{"tokenizer": "char", "num_experts": 32, "expert_mlp_ratio": 2, "shared_expert": false, "optimizer": "muon", "final_lr_fraction": 0.01}
Rows from block 2 of a small CTC image transcriber, named by matrix and row number. Rows with one number belong to one neuron. Each number is 128 + 32 x the weight over its row's rms, rounded and kept within 0 to 255. All counts start at 0. Numbers have three digits each.
After each neuron's rows are labels from the 100 images, of 14976, where the neuron reaches its highest value: "strongest on" is what is common among them; "peak at" is the part of the image that holds the peak. Only what is clearly more common there than usual is listed. The data: numbers of one to four digits printed on busy colour backdrops. In brackets: how many of the 100, against the usual share in percent.
# fc1: MLP up (model.blocks.2.mlp.fc1.weight, 384x64), inputs 0-63
# fc2: MLP down (model.blocks.2.mlp.fc2.weight, 64x384, transposed), outputs 0-63

fc1.298:098069121134097088111188145133122148140138088131109119148156131165151140144176145134111115137114124164105164034138150080095183128081197108112153177131127069130090140190157172117143091149156111
fc2.298:151162134125175125162150172108077109106147138166147184097123157132105159138152141089126092082150110063188150094110118125163146145165140044058138075112156183128176142126100090130162144132153116
strongest on: green ink (25 vs 8.2)
peak at: centre (69 vs 14.1)

fc1.13:120122198124212157107092206129160144098147124119123175064120097174122101154151080088131119082096129114087109113117149168161140130128162110096132098164107118067167100117116088120188117104132135
fc2.13:190111177105112136142119170118133103146107203119127107066112152162120084166102123113113162116112142101131157120160121127113192072166105087127120201180148166073121147175127122078147141069140124
strongest on: teal ink (27 vs 8.8)
peak at: centre (40 vs 14.1); middle right (28 vs 11.7)

fc1.381:122082149130126106083156167154117121127132086144112145085167120130119107126199162128074119142159189170124105089205097062127132087135154216155133144155188121121085135122138080150139113141132108
fc2.381:144104147160164080086088145093137158127108174154064205171105134117141134116179136173132161096114125125085117095103135107161111106104099145078174102133088170146115095092151097119125060142099191
strongest on: yellow ink (27 vs 8.4)
peak at: centre (51 vs 14.1)

fc1.319:158079149035123111146175142149078085111135128100126171155103121123141165166142078118143156153108016142102132123100133188106124131120088108106103104177119094130114127155140153129162114143085080
fc2.319:159106151137153112191095136137155087166118137151139173168104052060065120166115137154152137093115146138117141170103059144047106143186112164147121117149114139073141133125132098147171090120134145
strongest on: white ink (26 vs 8.4)
peak at: centre (35 vs 14.1)

fc1.110:099121152132161132119139140028145115081122138108140137118088151119158156197145135110123080147128101123115130113116071085102114187160091127095077094163109161178134168175159186065112120105156138
fc2.110:118180118149134149171104153168096119112110085185124150086185170139095141118135128114136156143091105184098117119126094158079100157116086086173108168095139140068128109048115073173094147138117167
strongest on: length: one (50 vs 24.6); the digit 7 (46 vs 22.5); yellow ink (41 vs 8.4); last digit: 7 (38 vs 9.9)
peak at: centre (54 vs 14.1); middle right (36 vs 11.7)

fc1.19:099098195063087103135160198158153109111098126114118137103122131105135165146145108145134103156135097180106131157141101172125113145092135197188134101160220086090094131113195132125145145120128125
fc2.19:106088185153148130142117117133206158145113124129117131189135090065123088151073115151153163108061157154109126179090084122068101160126123169144062097100078119082094105143141130125155114120112128
strongest on: white ink (28 vs 8.4); last digit: 2 (27 vs 10.1)
peak at: centre (35 vs 14.1)

fc1.277:158156144208107168095161139125078155187165128157134152160135091098146133158150105133074117190063146129142115163144112146130136149116137154114121113102133187165158135154174067142113076193112159
fc2.277:111094145102103124132151186167127154120142131137163089198162115110108146117128114125138148144110163140137076133095133085182117140164093144135053155050050139109134126156103138084159098076072094
strongest on: orange ink (39 vs 8.4)
peak at: top centre (65 vs 11.7)

fc1.129:149105151110137137137082136061087131105117048123110163095115086145137163153098171201146114130104118142091157080069072178098128121117126146110125074173099119123091087146126076136115189126124152
fc2.129:160116101163125149164070136187140104120113125142180032120124128144128163114069052145102111107129107103130154150132100121152106193129158127131082177152154100150094129083062147181110134108117141
strongest on: the digit 7 (53 vs 22.5); first digit: 7 (32 vs 9.9); white ink (29 vs 8.4)
peak at: centre (54 vs 14.1)

fc1.27:166131073157104083119154168127132076112116088132149138161177144120085157170140194112170082173139104102066201125173087150114155090123113151139095179129157135127169092142152143138174095122157111
fc2.27:152173178048126096179149146073096131093087203151092138125097130178149136122194117092150145177130113177158120129097129161126153066147139130131164144077117163103185133115160116124134110138120135
strongest on: white ink (30 vs 8.4)
peak at: middle left (44 vs 11.7)

fc1.301:115092149090127103102147093124166132119143117079089130128125124142106187161124190130180132117164164150095188108121117112161146104060121171124136090142170090128056076215108126083129108141159127
fc2.301:139139106126103165180156172114101101130100120122078094196117141085126041118158112207132153156152113109154085114107161125160090142110136090158146146166164123167099073183086151128151148151151161
strongest on: green ink (29 vs 8.2)
peak at: centre (43 vs 14.1)

fc1.55:091119160143066160101136078096132205158113159132088131109145108121105148158104136088109113142122150177226129114113128075170138170136110109059136115074129106101162169146142168110082108104145143
fc2.55:099166160123179115155081138166068160109111147120132100110159206146158132108084157121194121127094120109106118126100093089098114103085139145124090122170162104139195161200079139138160125177153129
strongest on: pink ink (30 vs 8.7)
peak at: centre (35 vs 14.1)

fc1.330:113143187128171178077176110155139122146127157113123130067168139146145079118153149143149180088135120170127114182100125130119156159155165140175126175109090127048193110149080174124172115157112116
fc2.330:112153203110104176135117163125147137117112132114167133159129076151170138106087106102122207107142059104126204124149135145167083153075163109180103142117158124160161128090079120096128110137081099
strongest on: teal ink (27 vs 8.8)
peak at: centre (56 vs 14.1)

fc1.65:110136112068115122131111149053089111109136089155155112139104146108151187134127164157100055097156095118134169127131104161163127145039158114117110147125123210151108113200115128100101150132170155
fc2.65:125147059122134108139101127193089079078144107095130175137142106180103086131058099139100164133178166109186151116103156129154158160140162121135136136118222141085123158127133174136135149132113172
strongest on: length: four (80 vs 25.2)
peak at: centre (57 vs 14.1)

fc1.98:137167160132161117064145106094170166142060095161109136087145134193128134126143128117162121168198128199124151147109134146126183099091137095120115127092102125110107156172155100102120084124051083
fc2.98:069166109128054177131128140142134141081144109132145103156114087069159099106151137092148151155138077108097123079146105118140153105114121078158067082196130099180102171125161146102106160126077095
strongest on: yellow ink (33 vs 8.4); orange ink (25 vs 8.4)
peak at: centre (52 vs 14.1)

fc1.275:121141080123095111091143162214203102153180159151136164144162176128226155159144146119140150164148112187138156109176179109117134085152160119154114094172133136126142145150127120142120139152136159
fc2.275:192197119143144132099172154159141161086149080150153134118199105112139129137165085160058077119105136089183127127112154119142150164112129100184146111118158133105115131167144142169037122123116137
strongest on: on a plate (85 vs 40.3)
peak at: middle left (61 vs 11.7)

fc1.41:141126141111127093206167096154094108180096155163093132134068138123114129142193173198123139087158120057106156111118114139125165161201121093129117088129156161135093166118081129119146150113099163
fc2.41:126116119153098137120121110069124117112146109155121117174226146086110192124105138083130066130103143162072183142116147123149114117130145153083165083147137119150103077087126165112163141130037127
strongest on: pink ink (25 vs 8.7)
peak at: middle right (33 vs 11.7); centre (32 vs 14.1)

fc1.273:158118140111116171122115142164120126081148133198129175123119137162106090151087152124228196107097079102114085105102098151128115172127083091167076136181132099129132098127103163089145120147107086
fc2.273:132053133140135141153098095126161058130100140162079142155127122177098132152109109099167136125140156087102116102143095133098084121178094142192117127094131183157191144130051090109183158136101134
strongest on: the digit 2 (47 vs 22.4); last digit: 2 (29 vs 10.1); first digit: 2 (28 vs 9.3); white ink (25 vs 8.4)
peak at: centre (57 vs 14.1)

fc1.274:185110089136116128079122195177177144175152088132101115111172142080166099131108150120115133122162139156132153088176068114081093098162146142082128099183106081136124079162167132177161124134118157
fc2.274:216169067149186097139143110144136113141114085160141156137102106144136176092134091153107089123132185149163134128120174110137151120096175135091182101161139064117126110119102179117111053091131133
strongest on: brown ink (32 vs 8)
peak at: centre (58 vs 14.1)

fc1.171:069140117074132143098121157140119107128109116147087170145164096145128110122148136067117163080146133127175104061126134132154122073110070129135079079167125116157149139082114143131243124118095149
fc2.171:134128097122092173081092118091141147152108124157162075131066127115141153134115055161118128149138129169107121084127088165096157068157133101080162134142078163098194124173141109106162075112149070
strongest on: on a plate (80 vs 40.3)
peak at: bottom right (46 vs 9.8); bottom centre (40 vs 11.7)

fc1.0:098107137116100052148192116173106137115120119110155127156078117123115087136086114111157112149168124198042158127114121179106180154124100145086142117168114133096142140137121178152160146101081192
fc2.0:139071143099095153110116074149148151099151149107142131126136168080136119134148158129134116143118084101149126160163130131114130127171139192149181103097140191148228077141072135108194138189140151
strongest on: black ink (29 vs 8.2)
peak at: centre (40 vs 14.1)

fc1.140:119076137087101115078118106143166131052157180141071133182138060082133120113144135135112114144161091110169110079125110124107203108098150140145110096165147080127153167106111133060101100138126096
fc2.140:134148123137131156154174134140111153090076141136103160100104143120085088125109127121135140100143088131151104114107093109147173141037141154034090110109127096127115146159153069080208192148132111
strongest on: teal ink (28 vs 8.8)
peak at: centre (54 vs 14.1)

fc1.57:075190143141115191109190124109073127081104141156181158112126125147122125179074124130133086090101131162152118161163120155103089122090101116139120159105143116127116126096085115115055060145143191
fc2.57:143129170072158109088100126145138116073140118121132108071123167141144128168066101168100105137143156075093135096153152138101175122181182163182109134153095129099184143155163132150132111107132036
strongest on: orange ink (27 vs 8.4)
peak at: top right (36 vs 9.8); top centre (35 vs 11.7)

fc1.48:160075131158151203101132153113182170136163096149099104106109110101135142109082151087111113118193140125173062159198108141163140184088130108157146148082137135096163125147145120119098100094071115
fc2.48:184072107073165131179116167116136138156115117123143164124108110162083134101107185102149111170108071125133159059124120117137137092072117144145099142153144169162070070142137155138162121074175173
strongest on: yellow ink (29 vs 8.4)
peak at: centre (44 vs 14.1)

fc1.164:084159146121092148087090110119112139165221120107141209139129093148120099139123134118106102187144094108143146076153102137061099133104083141101103137140151097129109096117086193089075128115092157
fc2.164:105136112082092153153128072125098105039152110155117133112120153168125171137107135186118115135144161143130130188139148160107131108106130168063102114087093093137186164151183043160150151152143133
strongest on: yellow ink (25 vs 8.4)
peak at: centre (34 vs 14.1)

fc1.170:152129130113108142102184097138110095143155084197144155103107146198118146106083159133174135088136133174125110150119138184106122199175106113145125172136179119126156066089102132125175129157065086
fc2.170:107132153118146169107113091147158047076102177150090107136149165144089134121153091113184100167122085103089098084169103187177168138143149137175077156134128113134167106080088157097149145110135108
strongest on: the digit 2 (46 vs 22.4); white ink (30 vs 8.4); yellow ink (27 vs 8.4); first digit: 2 (26 vs 9.3)
peak at: centre (49 vs 14.1); middle left (35 vs 11.7)

fc1.87:117126096091163085163123136096069143106157127101160208109111170150081141161144160089068141179162118130127183134080093089147138129128082128142132113175118124109161119108190183102097154119101174
fc2.87:097125064092074142163136108134096169093109095138163097083129169168102171126144122136131086170142096138124141192144123130159097077050134113177080172063170133109134168127151125143165153137155140
strongest on: first digit: 8 (26 vs 10.5)
peak at: centre (43 vs 14.1); middle left (38 vs 11.7)

fc1.223:112143114213107093045118116121134141123132155104134094082136156123128120147163164093126119151151194093186123116125128115138149094124182096138064121103048122173137155155085085133078135107112097
fc2.223:085073192137151162159126104142123131100131157089115157176122113120128141180152150115159133092100188140121108127073049117080109107179125187157081151091117133106089155121171123123148135085067109
strongest on: the digit 2 (46 vs 22.4); white ink (35 vs 8.4)
peak at: centre (34 vs 14.1)

fc1.281:141128105109104138142186110161139150126181120163161083170135118082099135163085126082113136116132113106120138129141150148181111080156191113162146182057132071102188119157079101146113078106070116
fc2.281:146130112130144152177104159123144149170144103077159216146120190141104144056107141094198097175105174140110163127103117148119101102145097153124104148163129139162155143053114098139140170085140165
strongest on: the digit 7 (55 vs 22.5); last digit: 7 (36 vs 9.9); blue ink (30 vs 8.3); black ink (27 vs 8.2)
peak at: centre (52 vs 14.1)

fc1.227:174148156153161197109146136125102186147094111189095159091096166180107114100102142131081155142127109110132151057116093170154093183135093126121129120176117122138116136124158136087157065141076080
fc2.227:145156150093096126127170081177100167138103084139178082115145179167128127163124107112116135134097091107081056135147093094149130096179083119140113128091116196092161127162066103094144190139133122
strongest on: green ink (28 vs 8.2)
peak at: centre (42 vs 14.1)

fc1.349:122137097125141131074152106138108125142169085150147145116173113130093130148139127072129092207152166138092136091092100061042173132140117123099173106143124105074091137142158131163175084174095104
fc2.349:107127130121108125161132208135113168091177151137155147116124148144097226102171162082187136081113179166165102163153081143147158114087146096141148149121080125131135178167110105150161139158113146
strongest on: length: one (53 vs 24.6); yellow ink (29 vs 8.4); orange ink (26 vs 8.4)
peak at: middle right (50 vs 11.7); centre (32 vs 14.1)

fc1.252:132126125128099162072170077162185126140177132136162084156135191106232101150131156069146131138134131114144104140159140140177125120068151091149124144099111150108180136115096202121121114154116111
fc2.252:140158107183105157190087127109178115116148098038110093138132167172045077137132098152168114126116101119175185160160139124118137149160135131157149151160197125104141113132109124161167148138156144
strongest on: black ink (28 vs 8.2)
peak at: middle left (34 vs 11.7)

fc1.243:146116165053089091078103131086137115136116144078121077101177082117153187115139139099154111109110116055142140142147118133091138171104062097181129112164082176092154133158160092156155103126110128
fc2.243:101196145080095052174146134134113089099069130137159127093140100145103117100152140097124095135115098110186087124112095100090090130080100140109209127110149111068104057112116156117102132114114117
strongest on: orange ink (25 vs 8.4)
peak at: centre (39 vs 14.1)

fc1.295:172111136125148109114132076146143137112169172153125104192149130120143167151140131151123075095015132182077099089122107120105175077132131132136153097166156088172133122093150137120184101178129128
fc2.295:109112103117111127113178123104083137130115108154101163079123153122104182098154107071142125122105152167196143080087198143138122082129102088132156189106093182158093190094125104093073144153122138
strongest on: pink ink (25 vs 8.7)
peak at: centre (35 vs 14.1)

fc1.114:135131166118140115144169162113131121108156100104080135117165094181157135143127162211149108139108124179147190076142107123094153073134125107125123091109141071102115172181122157139140180115041167
fc2.114:131155141102119155128122166139070122059151130090171087101116116092118159147097121116105117044121186081139162120137174116182095076083148129101094147116149090186195162125133125139144083127113097
strongest on: length: four (63 vs 25.2); white ink (25 vs 8.4)
peak at: centre (49 vs 14.1); middle right (31 vs 11.7)

fc1.188:111118144113174098096115124073154112109148115099157158149110150075170172144196138166075091192136123086093167098107099106134139081079104165113119081172126161180106163139137171111088116134134178
fc2.188:132121106170123163145147145106154096125086092127151097168154141145073131149071114129188134175118080101186176128151140140137126145163104103153079210167179120111153109089096089175132173099147167
strongest on: the digit 7 (58 vs 22.5); last digit: 7 (28 vs 9.9); yellow ink (27 vs 8.4); first digit: 7 (26 vs 9.9)
peak at: centre (41 vs 14.1); middle right (30 vs 11.7)

fc1.234:128136174132110169124172099117107164170157129141111076125142152188082098117071137123093195085130118153196119098116123160194144189126120120125137118115126136114178146136141108098142084176119045
fc2.234:149171123115132135140116108194127124160112149154199056131141165127142128124090054130150112177090081110114120119134124153173095087129073087184077152128084124147165076124075148145097170128115132
strongest on: green ink (25 vs 8.2)
peak at: centre (53 vs 14.1)

fc1.104:152177137062134052095160158125141083112113123168103157136115158158126132158145116127168079143102145119089101132084093133123108149144097118118118055183132176171111108108173095121193151179091169
fc2.104:151135122118122143142101147072090148098106119053151179110126180165056155097187161067176124096099152135132108117128058140144133052155110121125127128199129132110102138095108135102112106116153094
strongest on: black ink (32 vs 8.2); last digit: 7 (27 vs 9.9)
peak at: middle right (49 vs 11.7); centre (32 vs 14.1)

fc1.376:151174094115119123132119120182145137150154141185096114081132189108161151184187124066143144109134113111158108167151174101141147115094111078112103206099094170186142124108076145142124114121128069
fc2.376:111106181111128158123133131128118077143090173131122085154156100164163097152113067115126159116127086155132098095127112175144172189158151119104053199082179150130153114080081159143089148121114165
strongest on: yellow ink (26 vs 8.4); white ink (25 vs 8.4)
peak at: middle left (39 vs 11.7); centre (37 vs 14.1)

fc1.265:163112154119150163107210102161155162145112148127097159099079105156098090143062101080192162105124130144135106131128123138124112153138118069173123161155128097111213106104124106081146087131130065
fc2.265:130087151199139155137082130172172132119122174087086105130170137127165072126070116128122103090087124109138140050158117123157133156175134142170093180117172135207111112138107120126173140112097158
strongest on: white ink (25 vs 8.4)
peak at: centre (55 vs 14.1)

fc1.169:179136093146137152112168132132090104121110180102082107143106119117138097141145083138185162153097112182144127171163123155140150141054146137198068060084144175109132162145098148066110147115141117
fc2.169:128132168167041130077093161156175104131124055147093098152095149141165113103151177095074150131131147134149084119197144111098140122168138131136150086048091125156138128109098110105173145123127114
strongest on: length: one (56 vs 24.6); orange ink (30 vs 8.4); yellow ink (27 vs 8.4)
peak at: middle right (28 vs 11.7); bottom right (27 vs 9.8)

fc1.346:141098179163113070104122082109097178100106152128113112109134113102076125106137138093064157118150091080130085128145181149198135194148091092112128176144126147067156140140131187100162108090136118
fc2.346:137171145108156121126143078130101198101153149109111115159114158156222096142087116098087152162100084105151137142076145071147089082085080133101111128142169100103068120170114166116113098141122102
strongest on: teal ink (57 vs 8.8)
peak at: centre (52 vs 14.1); middle right (31 vs 11.7)

fc1.337:156143142103165119117129095185141146139096159148126110107152121070028135159122146072101163108114128142138049145184163113131102184171121144126127157117133076109107104108125102125174084153058134
fc2.337:172158105155122137126124136150158106095151100158135134115146109104165145090143057172049071104069143103179116118117159131143135216107124131172155113145156098101133139102133142195059102106113137
strongest on: length: four (59 vs 25.2)
peak at: centre (50 vs 14.1); middle right (29 vs 11.7)

fc1.26:172112167111124166116159073153164083126124170154142152129099097160122180177088114168124171102183073099129129095148155127154110154146121090096153131109106142076088178149108118149201094072119088
fc2.26:144142154120109155105142108105145159135186130108132163189153110112133111120140091162227165166058169148093097137114096119112148122128110162147155084118137100150123135175109174113164072175066083
strongest on: yellow ink (43 vs 8.4)
peak at: centre (48 vs 14.1); middle left (31 vs 11.7)

fc1.377:169110153099135146163158180153191099096188161105139175098150142097092118148119174127149095159113133121122146128190070138114094132113117124129124166104169127057110109105097140172030148119160118
fc2.377:175120132091107118142197116149126099162106140145098087069094096137120162136108110161095125130117162133135128144163096170168193115163118110167139137159017118111075104134161061127078143127128116
strongest on: black ink (30 vs 8.2)
peak at: bottom centre (67 vs 11.7)

fc1.134:100133153146170113115099136110137098094096133101164148137119179121129141150180123190080137147086087114049152127118063110076121072155078140146089101202127178138115153133134191113128094121151138
fc2.134:163115120113121132210127126078142103156100106118136149122090173167099160083107099088178171144057080129127129060094116111148092093095094148082073163129173144136138149104102110148123168104171150
strongest on: the digit 7 (49 vs 22.5); yellow ink (35 vs 8.4); white ink (29 vs 8.4); last digit: 7 (27 vs 9.9)
peak at: centre (45 vs 14.1); middle right (38 vs 11.7)

fc1.359:136108128085112132119133112145123207121153161175089085164150110134151131160097167055130131091199141094189125145153128109167148118077151081107072175123081135071106146142093093125111102092128112
fc2.359:102096146127129160113114139099155142139055127098118175147080149180072095184111073117171112125119117105145131108122055090108167105137070148094064098115152114117077060129133106095163160121143133
strongest on: black ink (30 vs 8.2)
peak at: centre (55 vs 14.1)

fc1.367:050105187149147125113122181110181094131063131063150128123107136130111121114131150140078100124144181161072168113143138127099156153122171194086159117143147154095090194137147135123139139146086168
fc2.367:140059207166126162112090130144097086088099146149091130150101141120107106209147158085134174118156105138087079087152152095114102157170150122169125133131127190135185140100083150122123129112107173
strongest on: brown ink (25 vs 8)
peak at: centre (49 vs 14.1)

fc1.322:103138130173119080092045145125156127162104144116166111163131142083176147122199195104091117148097126123139160157151191112127157083112085168109146122111156146159072167094162168144089094140117124
fc2.322:124109220133125125145091128158151073075118151129189158176138160082123116146110068098144122137098079134111114106126122133125114161153153130123048224127118102151114088086133164150117146136118168
strongest on: black ink (32 vs 8.2)
peak at: centre (62 vs 14.1)

fc1.329:173187110110102086151148117170125130105127124132177128151175089111150175176107099115106166085106189114114126139196143086114104103108159148194132125159142150106128118076133114043100122177141172
fc2.329:236140143177146093159188133132100119160109095156114146152141137136095117106103099149126097152149146176159136110177112118153144110099098116091124113128191173079087154105181143188175107127149094
strongest on: orange ink (26 vs 8.4)
peak at: top right (35 vs 9.8)

fc1.321:135100170113122135164187152118101144136061157104074111099106085174049101103072129164140179095136139173099148150107104166092126179128088137134113098163160111089127142160166107098165121153097091
fc2.321:116109187182094164182127142178130110073165097138110072159177147111134080164104124117115138150123129156138112135196113114184162150173161127143121189126123099096193100084078118137149164119106113
strongest on: the digit 7 (49 vs 22.5); first digit: 7 (25 vs 9.9)
peak at: centre (62 vs 14.1)

fc1.82:098039149115084084137129130055119117117115103151150143124130091137160164171156133160136048133148139113089159054110130130156126104106155131096142159070130128122084153139152169095085070133146090
fc2.82:120164139158175152135154179115120136091160140109113155168198099181100117195124186125136111106146132112173173134136157119106160158158177078131142123112207161082140111170169156164116144157165155
strongest on: length: four (80 vs 25.2); the digit 9 (50 vs 22.3)
peak at: centre (56 vs 14.1); middle left (28 vs 11.7)

fc1.232:088144150094164079093104173119066112137172109112094111152172087149174111104148170104100147094143133127130106126106170154058088097139066082105134114086173115097164114077136118077159081110140137
fc2.232:062118122087093134132087110075096107076096100109087098151088103101095170149097101102086058169160115131136178143138144158128143103130132124108164161115056086090152109178155145108152156142176102
strongest on: on a plate (87 vs 40.3)
peak at: bottom right (59 vs 9.8)

fc1.382:158111126121084162129219111142137152108141147137100150112121089194083125157027178112113130051160107155167134102126128147153126133140121104130115116095128068083180157163100114146161151134134108
fc2.382:133086171100127146077136105145178113148115181134162083186146184146168154129069079134169107129063127163084155117125132149147142080118115164170097127157153075170137096110093119140171145155166169
strongest on: the digit 7 (49 vs 22.5)
peak at: centre (45 vs 14.1); middle left (29 vs 11.7)

fc1.107:110065130122088099104131119083131171050184147142167068095117150112069152181116104116059168130144166116156131144117159078138128157140109111195156120111067156119117143148138149107094164119115106
fc2.107:112101115099166110173147115153140125176187191114131189137165163095180122210094128107106098124151128053057129159153139113122093108109144075122125139125173152080084144149127140133106138140169118
strongest on: teal ink (27 vs 8.8)
peak at: centre (49 vs 14.1)

fc1.224:101150147128214075124130121081121091136124101080145195069104132163095124124162091157107043123114138130079118105126092158112105110149072146135149074165169127147095156104126136138100142084111169
fc2.224:092120148115135179175163135089117123133099115102135115111155198188100137157095113154177147119137098079133185126138130142146119146132135131078112165192183144124174099141131069159181171083063120
strongest on: yellow ink (34 vs 8.4); first digit: 7 (27 vs 9.9)
peak at: centre (53 vs 14.1)

fc1.38:067137163111142114115127091145136066091050079083143124119142135109114070146118136146142116150125090114097115150140153120141116208132105186108119110165146158062093154136090102091119137190100184
fc2.38:159154161099159119083167085189111093134111110161117140136100129141111074157139165179174142127213083129109152117147097103099072111057141168144138151130138159144181118182098169155141145149096109
strongest on: length: one (51 vs 24.6); orange ink (31 vs 8.4); yellow ink (26 vs 8.4)
peak at: centre (39 vs 14.1); bottom centre (34 vs 11.7)

fc1.102:131096117092077173092141164138160094145103196063174117104128083096141136109201102183158098136090122132126128130158149123140112138144060156135108096169154155129134106067115179090096113129185126
fc2.102:115127108137061122171067111145191131155064128072161152125141168116120144075084140068145112168138167127145187149144159179137122081102162071097114174152114160123168110116148093134149138142148108
strongest on: orange ink (25 vs 8.4)
peak at: bottom left (32 vs 9.8); bottom right (30 vs 9.8)

fc1.60:107126110106134075143101201168085109145144136070147165145119104099113158105150128153140112118177112095048124142096088159062119171141192111147172081157125050082140129150115120106141124101127137
fc2.60:114081166117122144124150175169129142111159142163126098175151178124088166116075134138090126157114193115103154152178081128140071138159154151131111149091108169084111122167096122064200095152078139
strongest on: teal ink (38 vs 8.8)
peak at: centre (42 vs 14.1)

fc1.380:126101136131166080096223126149107078112138150103108137146117190159136060096080134163142129150169132123106101118147112115132132167157125131195153132187130123147087122116086102088194069136126093
fc2.380:138102123121168176131114070101139137140146133114119135137095165131125125102198092155148152158177096123082112171226143155153088145146147106119093107163089142142175146128122117096125080161031131
strongest on: pink ink (25 vs 8.7)
peak at: centre (37 vs 14.1)

fc1.39:171155125098172072115122092190111064065110104082116122140142051114082174152114156070118115111085139118158096162097121137117153111141110148140110111107185129131078099145138070099136076118118107
fc2.39:192107127121114134154139146139175078150122138167041116176101061112085138065109133118081079107170195161126104118150145143182126168103165130149147162133126142115165162126139121176148159141161112
strongest on: teal ink (36 vs 8.8)
peak at: centre (43 vs 14.1); middle right (34 vs 11.7)

fc1.366:149144144078109148121191125159101120078128128120131136075150171135118067135066125154185175119145118174071046149124099146131101185147107133157130152165159155107153103150115107115183141146101072
fc2.366:120086198148162197139091124156154104096163141140165149157111169180095084161152121096183147128171123101163101119165104129116065140129126116115102173132143173178193127094102119118186141096112149
strongest on: the digit 7 (47 vs 22.5); white ink (40 vs 8.4); first digit: 2 (27 vs 9.3); last digit: 7 (26 vs 9.9)
peak at: centre (57 vs 14.1)

fc1.205:155095145100102150093137146079144086041085150086150112137146145034191115165136081129162126135096123156132103122167157136080202122128066146126101123155111117129153148146098153133094125137161129
fc2.205:146146104135099133139124099147163088160092142122142143024175133166101082103147128069104134085088063101099099121145128056129187152146111104122108155115075111091149135077114121139115097143158088
strongest on: on a plate (88 vs 40.3)
peak at: middle left (59 vs 11.7)

fc1.282:067113106120112155111120137120142138156066109090186081145096053100050140131099104122180107184121115069119148087131150157112208136134094144127101106119112132116113164130111173164130089167135123
fc2.282:123114099073074108112149124125113109081116174127114169087115170164164109136127164087135080096130143065113113142132136094131203101146176127105130120160092202140100123176115120076138157195167095
strongest on: orange ink (32 vs 8.4)
peak at: centre (44 vs 14.1); middle left (33 vs 11.7)